{
  "horizontal_flip": true,
  "encoder_widths": [64, 128],
  "loss": "l1",
  "decoder_attention": false,
  "max_precond_dim": 512,
  "one_sided": false,
  "max_steps": 6300,
  "epochs": 11.1
}
Rows from block 9 of the encoder of a small image VAE, named by matrix and row number. Rows with one number belong to one neuron. Each number is 128 + 24 x the weight over its row's rms, rounded and kept within 0 to 255. All counts start at 0. Numbers have three digits each.
After each neuron's rows are labels from the 100 images, of 14976, where the neuron reaches its highest value: "patch colour" is the nearest of a few named colours to the mean colour under the peak. Only what is clearly more common there than usual is listed. The data: rendered dice on a table.
# fc1: MLP up (encoder.blocks.9.mlp.fc1.weight, 768x128), inputs 0-127
# fc2: MLP down (encoder.blocks.9.mlp.fc2.weight, 128x768, transposed), outputs 0-127

fc1.411:118153103132137153174112182154126152156152124090121153090157109151121110111098155094113136126125124103120128142126149102098145134143149091148105121099103119136151141104128171076118161104140122126154125105110159109136113089164081141111120182118147133148110153128134118147105148126171164098125146133123109082072149125127130140107111139168154115147129167143162128117101079136107133178153
fc2.411:091120146117102138123144140089122116112138115149128159141160149121133091167119148149123108137112145106116099124161116144111110134131141138129146154150156122120111130135186079133089119098129124120111129113140127122110107108123153096078096135132092133091161102129154159127111137120093138211176138093196177117119091114170108116135135113094137086115115097135147130138101167136158107134137
patch colour: pink

fc1.404:119120097148115114165098162098127119122097168117119146092103120119132141132159114152098160136121124096092113105090160085156098119141134101180125114126106136143100116125125139112161109117137159079164122135134124109117074136150109170108115101104147125107089146097122123133150112182079149145138129110115126050104114135127142110112132153114141127138166139128142151116087173119088149130101
fc2.404:130148113126151133128139126123090126104117145120098132093137100130158145108116095107133117134142129119112100123152087096160148150177110120083104137127127119133138172101122093121121137104098150140135154163132110109113092141124100142128121104122116133117145111112114149147199143102165117147168141113171123118130150086148119125126118149180121123165136155072121193152088057138128139175131
patch colour: pink

fc1.500:072110129119136132090139212144116143101193108120116114165121138170093098134125121142130138149086105135144087139116144141141115170098134152123138130125131134125099145108123113115151130108139153136109131109144067131118155171146110138158131157114110129132154101134168114167086114093173137141167139105088128143135124117141101139112126142142120109167118152139130143131129068130154122168095
fc2.500:123147131103114126138123131083146080156094129155131183138141144137170139110117098092101157134155165121107102109144111148130083121148126117113104102113136111140135139123155168125125111156161154131135109121143162181150091107165131134084106109071142110121111099169139111129158104124121127143155141151197097094106133139122077122149110084115143120156107131120132137162132160109098118147148
patch colour: brown; black

fc1.642:125159128137158112154085108138110144113145152094155115142159153135139141123113135084139150116101119128138083103152094157157149111108144129144127096141112135111140126125155126136107157159151141081100136114173115124117093153148124168166096100152112125129153116113179128129102106109142116149114142123195147147100106102154146153100125136140105099114071149122134124100094151118121113042141
fc2.642:126136116183147135146144111100133095108130100110166119086146119143076146131137137124095114143178153123131130119156145123124082133111143126108125147120113105140059156127125153123096121170139103121110143131137137114132152108087108096047129120118127137129125150098124152135153171124089157158132144151157173093158137104150111146156179114110127137135153167117102127127079111160148105121131
patch colour: grey

fc1.685:094107122169102120106144167095104141111107144169100144110093141130081104141128095123093127127163152149101109165148165135120116126107147098129144110148139147138122150100123128091158114142075182112152158155136111123092120122113055115140116100120135133174104135105104139100137119130150106153136166099128115092120124090144134116140126168137128125158134143102140094174100165155102154126131
fc2.685:115098140107137129129156136116107112123139138102110123119155104157130108125116122111174153169116087126107136110135059147118161158181097096159124128104151142149165180121100106133102141127140117108140124121094101139097107162167113118164134127144133137170156132126127155143100155163125144161196127169146145094125127102137116118144110145158117147146107175107131128153121156063115105124110
patch colour: brown

fc1.17:113119123093111139110110187075088157126149119133158118168125111155141133141140126105149131134149099132129150119198108114126154140116149116115097124127087121146131125100137105098134106121122111139140120119177143116126058155155085109153137130109079098155129173127145139142122152114135131123105132124091133146153127137128130181122154097087142130059117119109146078133110122145096089136147
fc2.17:097109107134122151176107160102135110086101154098152152092172155153125109126135116131104144138129137118126068112121134126128083118159143105162080145098149112114103134138129171094128128147132144120093093092108153139112148097095131113093119087145157146132121068103149125121159137157113135163172128116150128088100147122096121140145132121111109113176166135147147127122076134114123144150151
patch colour: grey

fc1.337:087074132127111145166153163106104134076129156127123108086119126125148108099146107137088127112146100113101135103126085127172087115141119127127141109134132113164116210103136084150128140155117156110119161123144117132080110131100105145131109108129141110089074165124118129103124122079128103181142109110149132108131118104142152122149128144133132103136119165108166157131120143122089096135109
fc2.337:096171104123120100090107147155079100132136125114124142101170130107161092144125139128148117118117164101120096138184144123125097135106136099124109122135135105103127163101184149118145144134132114096154168111126065128124105137119080121111091132129117159130138127115119147131132104109120137152169133112172159124141098090173087129117132162125144126156143153097128140177083125153158094143099
patch colour: pink

fc1.174:157155103121110131155153164137111125111154118095108146135180152149091118146111123134124116159094115112103129116123139106134139134126124168157147154141110095170138121118137153123116142136096106122171166107141114100121121184113082126123125081099123128127127141140134122142134126157120155096092087117116124101195165122160100138092119177093153164123060125080112112121103113148100123138133
fc2.174:108075136103127137117154122090075149159121123109169095121121103113143147082114147119154175098149144143142102102160138134140135134127139091108101096117144161138155137096095117120107144124172158168137075135131145133104131094140159119157126164126090136123121103133140151094131164112134079174161154123116116136097108117120126172133114089129108106147188149152105094146121133124128120125154
patch colour: black

fc1.604:154147138127155131132140131174156108125140158103102095133096096115112122098114129160169124140122096124139145136107075101118117120117077145126134148127129146161134083148054097127108137079079080147135115138117130142140170140097127148124204175112139147128133134123102137084127112128111088099105138141141117149150124138101156152111128111165143113116127140130095119101170106140112121125098
fc2.604:145115138075139133132119126143120134132137149077144147115186110117131110144144145125158156164086130142125103121117068136103176170163087092126083140107172158117148161125121120140091141132155120096133147128068090131141104145158158133123128123140124099153152120144140140160124128153110165134173126150133131104153167125123112069123134128115134146115120148125083175148111129126152146130094
patch colour: grey

fc1.375:148145143129094101120113113116124144154106186143114142150135157141113071133129113093113138169151172085119082094144094163138149115099117144088167136113148134176149147168171133129154102168094176128151137106145182140107103127157094130166137129127125129179128096122149098153166155119178103118133121139132124115130139129105120109097105133141099141154117112108122110131110138125118115132145
fc2.375:156140114124129164140125133146106117120153110091127162132115090154144151206153145114115126112084147111135104126121107157180126159156165107168112105111128119130116120131125140101121169135151065092114164156102106073093110110119158154077125101150120127127159095090147141140144146150104179176144115121139143093132119088144106130153117146134145114131126114122161134141108116119149118121109
patch colour: grey

fc1.565:085166146132118111160139122075125155150102118147164110143133137130092098162151139127129137151155103137123121114131165151119104151117148103100094113102092134114144112141101141114157124173097125126079104099174135060104096146149084121103135102162141149135144130130095097143156122137160113128074102100131108100127132156164135152144125150122143100130157101136158106111119186134119105117148
fc2.565:145093089059149159100123124110108114118146151099123153095159122099125138126128095123162123160136128123107105089139066139131179153148083096128151111092153160128126146112116111139130139118129134118153137135095089162113142158141107113148102138122123109125159126124180113129099138150114134138205148149154157110125144115082105119147108129131130128147086168092090135147103097117118126148123
patch colour: grey

fc1.323:135125169130142132080122179123163102155139160157162109152133089166158106109104167127154108139144109112175130111144112108115105158116135148115101117147072140141151124145134104082132139118148144097136122113111124103104147095157136121147151124155083147097130143060128118156107124100099140135141113114128122110135098175111103150092173144140121099136090149106101112139095135149166098147113
fc2.323:108079111158117139181171107121080138106114122107124137080134160141115100153128116122088158108158117119115122119117169099142118129139139083142138130100164095103107136148130159120102123134110135142081097093143159131084101166145102121115127116131166136151134123158126150109185146172140147143126148134140126087135179094115126148161103133089146122150148106108166113112139177111111109124138
patch colour: grey

fc1.767:110127122139118150131141160110107140086098123136197147073113141152123139153119102116111148135143098088147131147116138127130080129109168107150130127117134145124128140108126179101143163142143109128161132125127125155103092139181075167157140145116080144120130109071141114114126137075116069143134077088138111122130143118102141141165108146111149131137164125169139124097125125147107122158132
fc2.767:119136106097132127123109166091110108139106136132120130141191131095177109146141181122151134144101092137130127090156087111123117168132149103124104142122145130093128152140131114094108157127115132108121090115178131132167085137119148128114097159153173120132122166142145099107095167203130115104162152146137146113120160126116082123102135136125075169123110126120098130129130109096120155132130
patch colour: grey

fc1.467:105128131152122115067158156110146126112133104167129127111159164138132137128134053122107103147137153104074140148123105147140150144137130140081131151129148126094125162115154111164155134140165139111094147139114128162103108125108069119177129111137147124110145125116141136134123124111159087194134147108147120128153104096151105148160098140124075126156098165106120137150126093114152122161114
fc2.467:122134111121107153147117099137103103132115118127116148094187137124115133135142185130132171116098119087142053132142134152124080162146157140108080112146080144129138163140149161131117166122095101087183139098144114113174125134153136165121129132111124160154159121125111117109112103177151162109122146143128129108117143119148130156134174148129125119131085146146116100118132166116104132093131
patch colour: grey

fc1.591:102117123154114106139177091145081128126113102129129141146161127149127064138124114116080176107130145136154123102143158143160145158117164084126115100155157138167126134124113116100110137131098161087143154114138111159127115132162086141116134151107108116174133157115108120105127089121160182109152173131125152101118128089103128127128096163101148122144111132141133085161104169156128115156129
fc2.591:137131121124113090155109123116098094131146176123105123116134127125186087124147143131130135154103080137105119091125114108120138147146090130167109153088114151156153170138126117133102122146125137115125094132119108097118107152105097144145102154172166150146111156092128147119105175190114106161149098148171166100118125121158111147089109161156136164142135147142151126166120130079126113144104
patch colour: grey

fc1.543:155146130145087136150098130143072165146168122111136156121160066126124108118099108119139101105142113125101138139098128114144128140134098132152114080131138141110120145134140099087063172106161110102141119127122140139138137140136167121108098153144087108126147115135113122140138150118103092150067130167160155143126099118147134162093145114141133084181140170152130110149134149143110094160145
fc2.543:060143098121103148114122171074141098117085117122134143133087135135108138140174112144107149118107145131113104108113157105143086121154156161106123157134139106141094142129143214150152104137121158137136101142151165114077139126173126130165147089112116141144145166104167108105125161124159148150134130081114150129120128126151116138121115129122140128160131136123122097115133102127180102118143
patch colour: grey

fc1.15:103105120125131143168136159141132181129138124142123134113170127121120138112116117103149162114152087130140161104128115122117111147131138120125156119104080162095088153132164153109151105095149138105104108094157177102144140147159156099136126103123159150118122150116120127128119077144147142067175158146100111131163145142117109167146115158108166111138098120093099104123150129110134053154125
fc2.15:113106151140138137093119141118084113114157123137165138123101128165112124156160086107129100150124189135148118122122129147144123116149150120162119141087151111116145134118134103111123151155153118125121138137127083145087085115121071132145113143134125122125149099133121162114135129080109109199113136136178150112117099097138082127129138107107100134170135129142160178130050115135144144151155
patch colour: brown

fc1.94:118146122123118152113126082107133132138128112132126145140122110122134123123087108074148134110149133159115163132146115116116110135140122124165177155165112129146173122125142106162114129139105137180092149102177161129108079166138142072118134128085136131094158130122108117086130161101090135107112140132124119074137133116173113195134108163094156128135114143126119118158149127140112147074158
fc2.94:167129141182114116138141192106130114126118126152084151122136114120115106140156151143135103126101180104158109124137148144133144121095139139109118160149129118114082114129166151050097147118145124155119145125175099123108173074104116150097098136133108140170114104143129125146124114096149131103127140103171111190141109137112129163108110111155120121148140092144139095119122103129165110122115
patch colour: grey

fc1.16:129161081147099071140155136110133124128149128140109138115161122120104114082145041131157131170114130156116098145102114124140113115145129097109129097117153119115148130107082134129102150085099182111144177152134136123125123132139101197136172145124141116110100147106116169120164126141116164120153120132133153109115113133136125129133117169142133161150159182139131132143124156122135110148089
fc2.16:105134140130120157092089115148092124128113124131112150114147115176123097100135124132130147141145102104128082138133103114139117174148103141105116172152109125142145185104140119100125141119104159077125133130110113102118086165121094158124136151107133114154160099158104135130148117105156158171138123137145132114129151069160120114154152168152148130158144148057116160172128090094104115138114
patch colour: grey

fc1.707:136144115142077134121108137121140099127105166108143186109098108119145132103129079147108120109105106128138111145125145111186115152164104125137122086108075142136144087136120106129097147115135156133151132083159150142111102126105173163130123085152110109131118112109114112146139108170113116132124084093156129089104141160143094132102142128084177131107126134111092147151096152118123152093091
fc2.707:109157109146162131118146159128077099120107119145145074096167118108144164094138128079127135119127148070107105096149179122104097119140168107109110135140140088133091180128133145087110095123101133122108168135145123124111097144152089140099122128097143162127112122128140140120144128094162123155152124131152129100112117097133093138134137143146166115202159139130160135139145148157137129141134
patch colour: pink

fc1.97:100132111103136094112144116102110127186140118127130148166153130162140167149162139082096163128185127114154099083110169150136106158111155100131169138141114138145165120125130162077113120104101176156124127124149127082132122130167120115132141150146114129149156117137114157131112096113128092120137123178167127096102160137107156146089120135093104134144165122128135096115106094147143117154127
fc2.97:121144141093128169128103116131150115139130104093110130092143097096143103125134154088140098161089130143096094129146103125128148181111118116133101143113122117112111130092143101127131150123161107088146157147164127166137128115119128116044145115134119100131154142141169124154171169136141193125155133109117137128125106096150071134165147156155135124108134134073139128138096147104148139138155
patch colour: grey

fc1.67:113090115125127159113104142121096137181138142111115103095122093104152176120117105095160132147116131142102141117108136157137108136124107118145166134108126143114137150164195176116163101120104113093114109105149169148116113120134132125126143101111141138104143145100140162134063138120129127112140125157113125109158105134182111201141104105133149092123138167139155097117171107132150154102150
fc2.67:130163136167117132163134159123124140119113141120122147115152119173135068143137165102122128141149155093145121165140108100173094135138163120145091157104103083091085123110132082107111144140154096155095141153156155119155089135110116111115137112132124119118122094116111104104200137125089119158140145118162116169128132090115118125151184139123122141143137105129121144108100118113131069121129
patch colour: grey

fc1.24:091116167121122106106138142135086171110144101147112106132129092146132166141152080147127130177167110100110152121120141136122127136114122111116197136138131114143104120139187119126165171116140126134130121095138090152127126120145149081167147149118109132147161129137108133130080110080148078112158116117138106126143156122136100175134120124139132137086124143109099060117158162146128135149110
fc2.24:164128093124088134157071167072130121114137161081139118128129150120124143094162104114147138123110130120128113089154162107129136134136135119152104163101115167119136124121064108089125092149126154134141103128152157127117162125093142133126105136133154149175087128133135135083141141174095170120149136100085123083104140131121174161100131143134116117115174131150121134154099131108098130128142
patch colour: brown

fc1.564:127135141091167080129078104121138156157153103101151128083126139140115151139123123077126134166141147096141142086119113157093127089114133107165139156109106155159134127114169103143130156104146143103167068142149094147123145108144166163109114124141155145142130183109094114132132144136167117116123143121143072165078149095130137143110095130139113133154104127108128101135130140106156132130153
fc2.564:096132184186102178129147149114128098121101177126139138153141089113131107138131147142125122139134125098127133140165156105133117172137157123156097158104134108115121123133105161093085123162148116124059131105146160111126109126117120109132111166128102111110109079120120151117165103132096147170103143136140143122160121153110057093177134144142145101131128136127120144110091157150118120131111
patch colour: pink

fc1.322:122110130143116135124104126094129159139115098169164162147141162137143139154131151085092124111139153131130129094145188145129117127114176142129136113124114100095117144137214168125149119164177142161112121109149165118137093101141132100125069109149098120117119112151156112152117128123147154142127109114129124150093105123133106119147139138098109120123140091144197117134115150134158128137187
fc2.322:159124125082139135127126146149133120131152155065116148119172094118130116136124136138166149159090123128124102117122051110115174149154074092129096145101170154120145149122096103121087146117132112100142161130083080132130122149136160148124141139140133093141158129122132149147129137156089130122182138147138134102152161119102124098130118131144144137117122141119074178144117115123145128136081
patch colour: grey

fc1.499:104153117127128121103122170129087123117130139157118138133083148086096122147161087163101130135162170127081129145107122130171103108157181162118106120100107119147150145097139138119165097157097119089110124106145140101090113137131100102119067110129130119155145090134099120116161143102160115120116120139171151104132102094175121141140129106116132104175137128140128133158119164174131126125162
fc2.499:119138089080159175145113152130141154126106140109107147120198105085146111141140179097183148154086136109134100131149106154113141159101077127113129116152168144089126143124173121151115152089116113145168129127137130142113158135157166128099128150154131124159132131142163101120115158177108115148182130136119132110121149135154146153110120163139156105127114134150104113136123113137092157136121
patch colour: grey

fc1.46:103093092121127100097140140126145123127112129129069129099156142093141110136126070122116119121154175156147121117126101138124112108140123112108135119135153132159128196081119130133147111120110172095153152155126137133094150089138090121128123097095169140148120119122140188115118089112092137130143135132143092123101137132134108129104073133136122129180092129077099117123096158127146163136091
fc2.46:098145095160089118103173147136128133148105109176138102119112112150127100104145096147115140091112128093100114146132174129125129154142181139124165115120134109129070142137168160104120104117121121101121092113135103137088113088170119131156144140126133154091087094091098140177111113132144090114148085141104135111111138137140098149124136130115120136183139173131149110151092112128098102143131
patch colour: pink

fc1.619:122094118135196110103140116129123109139150090136154107130185125156090151120170158125139131158091092125157129089148124147163081183125132145102091135102125129136145135122139147134147116144183140116113169123170152087138161131157107139133142135132101118143114111142081156131109143148111104180152152133130093118068124123127108106122114099104136108155097120140097087116147142122114121131122
fc2.619:135144086138108149120096178130164120132100142108118137112148117116143112108153115125149123138106123104070122102108118163100118094083124121101171118160088149138118123100140149132107150100088131113172133131151109147143130153104155152152160134130162172126120108127147143093170111098135139081104091151135144105168136156090126143142092155136088147090114140112148191107109140143126140140096
patch colour: brown

fc1.480:150119125098120149120116138124102158154140117141118134145124123128103145107182114134125158145158148147113148100137172113141143149121117136127130130111110135119124127175138146091146111122121168094131080098183178100115134071139134113136132133090129119146171094115126136133100120141133150107171128093132071076078139120120151099117104110121152121146140101105144056124116177127142153103163
fc2.480:114150100194165139133130136135125100106133156140146106099157084119143079117121144114161133126127139077105120109147081121120142119115112113152114152135151122101118143138140107100096167128129077132134151137098100134120086208086107134117111139108125150108133170104134123107163144090137099152157118148177139136127125093148105154142158136137096144143123136128151157141124147142083101135087
patch colour: grey

fc1.763:089076177105140174132116130115119128148135158123160139139136155104129131113141107121140130133141119129173122096116098119092068133130148161147135138129103119156118107140174180154091147163146153119112112140165101123100155107151125095103163143091102154147136122092121176133115164131136092105134109109124121125091184161122122147091160078114146114137110125139124091139118155149138152150141
fc2.763:149121139131157097147149134138150130126150123118097147185131126134172111119115104130157113154137137119088140131148135126141167098113115104119162108146168121122110169094161107057131126128130132142183147136096138149087112162074137161160082186118117111123116127138137109106163097130099151140166130162143153144156107100100127123136110154114093159136104145092132102130128129108100087122109
patch colour: grey

fc1.566:142104119156112132092154194132145131140120113095109147100112135134079102119147071108165100163112158160111141075100139147114120135117120149118143133138149145132139160129163138125153097140106166133179167140134110177127130142129111131130146139147180129126151127122097139163115101112157122109170135138137091119147118125142126098149086150165135140170091164110107161130100105130162144151094
fc2.566:099164081109133129155192113110119133127123108142115094101150166153144103107163095121123171085157086109111106164134142135153130131172141133106162104142111133136145139127126174114134141127138150096146121170144109131085118113170098167144153137099135158124134079125119156165133150134136121133157122158140119102109153129143140151102157138110134121196098153160129129124104139090092144154127
patch colour: pink

fc1.701:059125107127108107107108144076100150112109138154109101115089147137125131118121080137084146084171091149105110133124172108174102132126159141125151111114124108175123153096114124108164119142121178086127146114127133133110131121126078115142123104146116129137111122106100126112158122140189125156111130105106141090116123117143162156120131164128100118159145164158140088171124131132091132128117
fc2.701:152093151084163150126115138117105131134136152074098163115178099108138143136140121133151136185117127130116103102133081141128162168166079101117110133096175156118141167103134118113117137119130126105148147138107114128122131150135132128112105124146111096148168124129169125129149146145125171156198142127169140088148163106120100096136103155149153132120132133071106146146106126116158134154134
patch colour: brown

fc1.296:138155144104142097109140084118103150158123079160120156153128128117131149107113096127144123119138104175118142106139140146126152148104161141097190099167147131174120161129138117117101106098106134119113151154143134163123143126150098094167134172141128114148132097153115107124101088127160127146145174117157139142107132115145142165128089181158112135179085147131117070126126133138167112137134
fc2.296:140164092139148114158111139122152123100112176108121083077140099137126104137143136128144173114136145060154112134114112154118122131183091111145076136081107134135145138119093125113106141171117082133117113133117137103134119186153117149100137064152161143119128125117120125109153159169153106117135114142128123096131145121129142104116162152143124133135116178151132142151125150109089133101089
patch colour: grey

fc1.149:104134061107133088099160141123167130136129116115125130112101130106142121169129141092126136126108126111112082085163152113148084105139105170134136123121133159163129119151161122088132114137110104103147102134158173123110137088173161135138090146121171124168175137143113108136102143153117082126154130153140122076091166134116122154151142132103148100122126148127126088156091095149123130122135
fc2.149:122128155164127159129159100095089083098108145135123122136151137141101085126127133185125136145146150106179107129116099145055127165104106105102135145156095122108131118104146101121114127142160146111082126128117115158183098138099115093123126135116116136142119166148121135128166150145125134167118178129132140136083109120130116168117122099149078149159092110088136124118166139102122114123139
patch colour: pink

fc1.691:126155123131138091107086160097127115114166147135150139105151140196156144106130103106120107165111108091095135110107092132177134104159134102105128146086145104115102208119146138165157138117168095083117127108121129120135102130124115167140130102101134086115133129149118125147160125127114130180120111122139143120177141140140117135133152147102109108140186169141131149125118119117127086127124
fc2.691:097085113103126117108103136132132140122128132146129167120147124120158110141130096139144155142127151096090113107155097160127124168140112122150130116129162146146128207079118109105090129152110140141125097105101105141136107131150089106175088157164148138150100145143153128129105151189123171164173108119142128120101107109123082095129130161121124121158104162096146097159108138113122108155132
patch colour: grey

fc1.340:105101122156137101118108161122097138144167118133121147150154084159088095096093073145123142121158109142135119077145157099156142156148096114154159090109120129133117187149108146117121134121164182128141142147145088085136153153149126151110190127138127100139153118118130160151161092152121132114169135101120133104126114152166153115126103124132127157170107120106126149108141096139136134144107
fc2.340:098087120114120122142162145111146133147119113108130156132139107149125116121148089087124119135089166115081118125139143148143123189129118095096109144135127135133111204099169158108109114149150120085149120137100125159116064115149082127162126092145127149118109108129137142169147147144140151164161109133152132126093127106133107120141129145121147120161146136100147143171081144085120101172129
patch colour: pink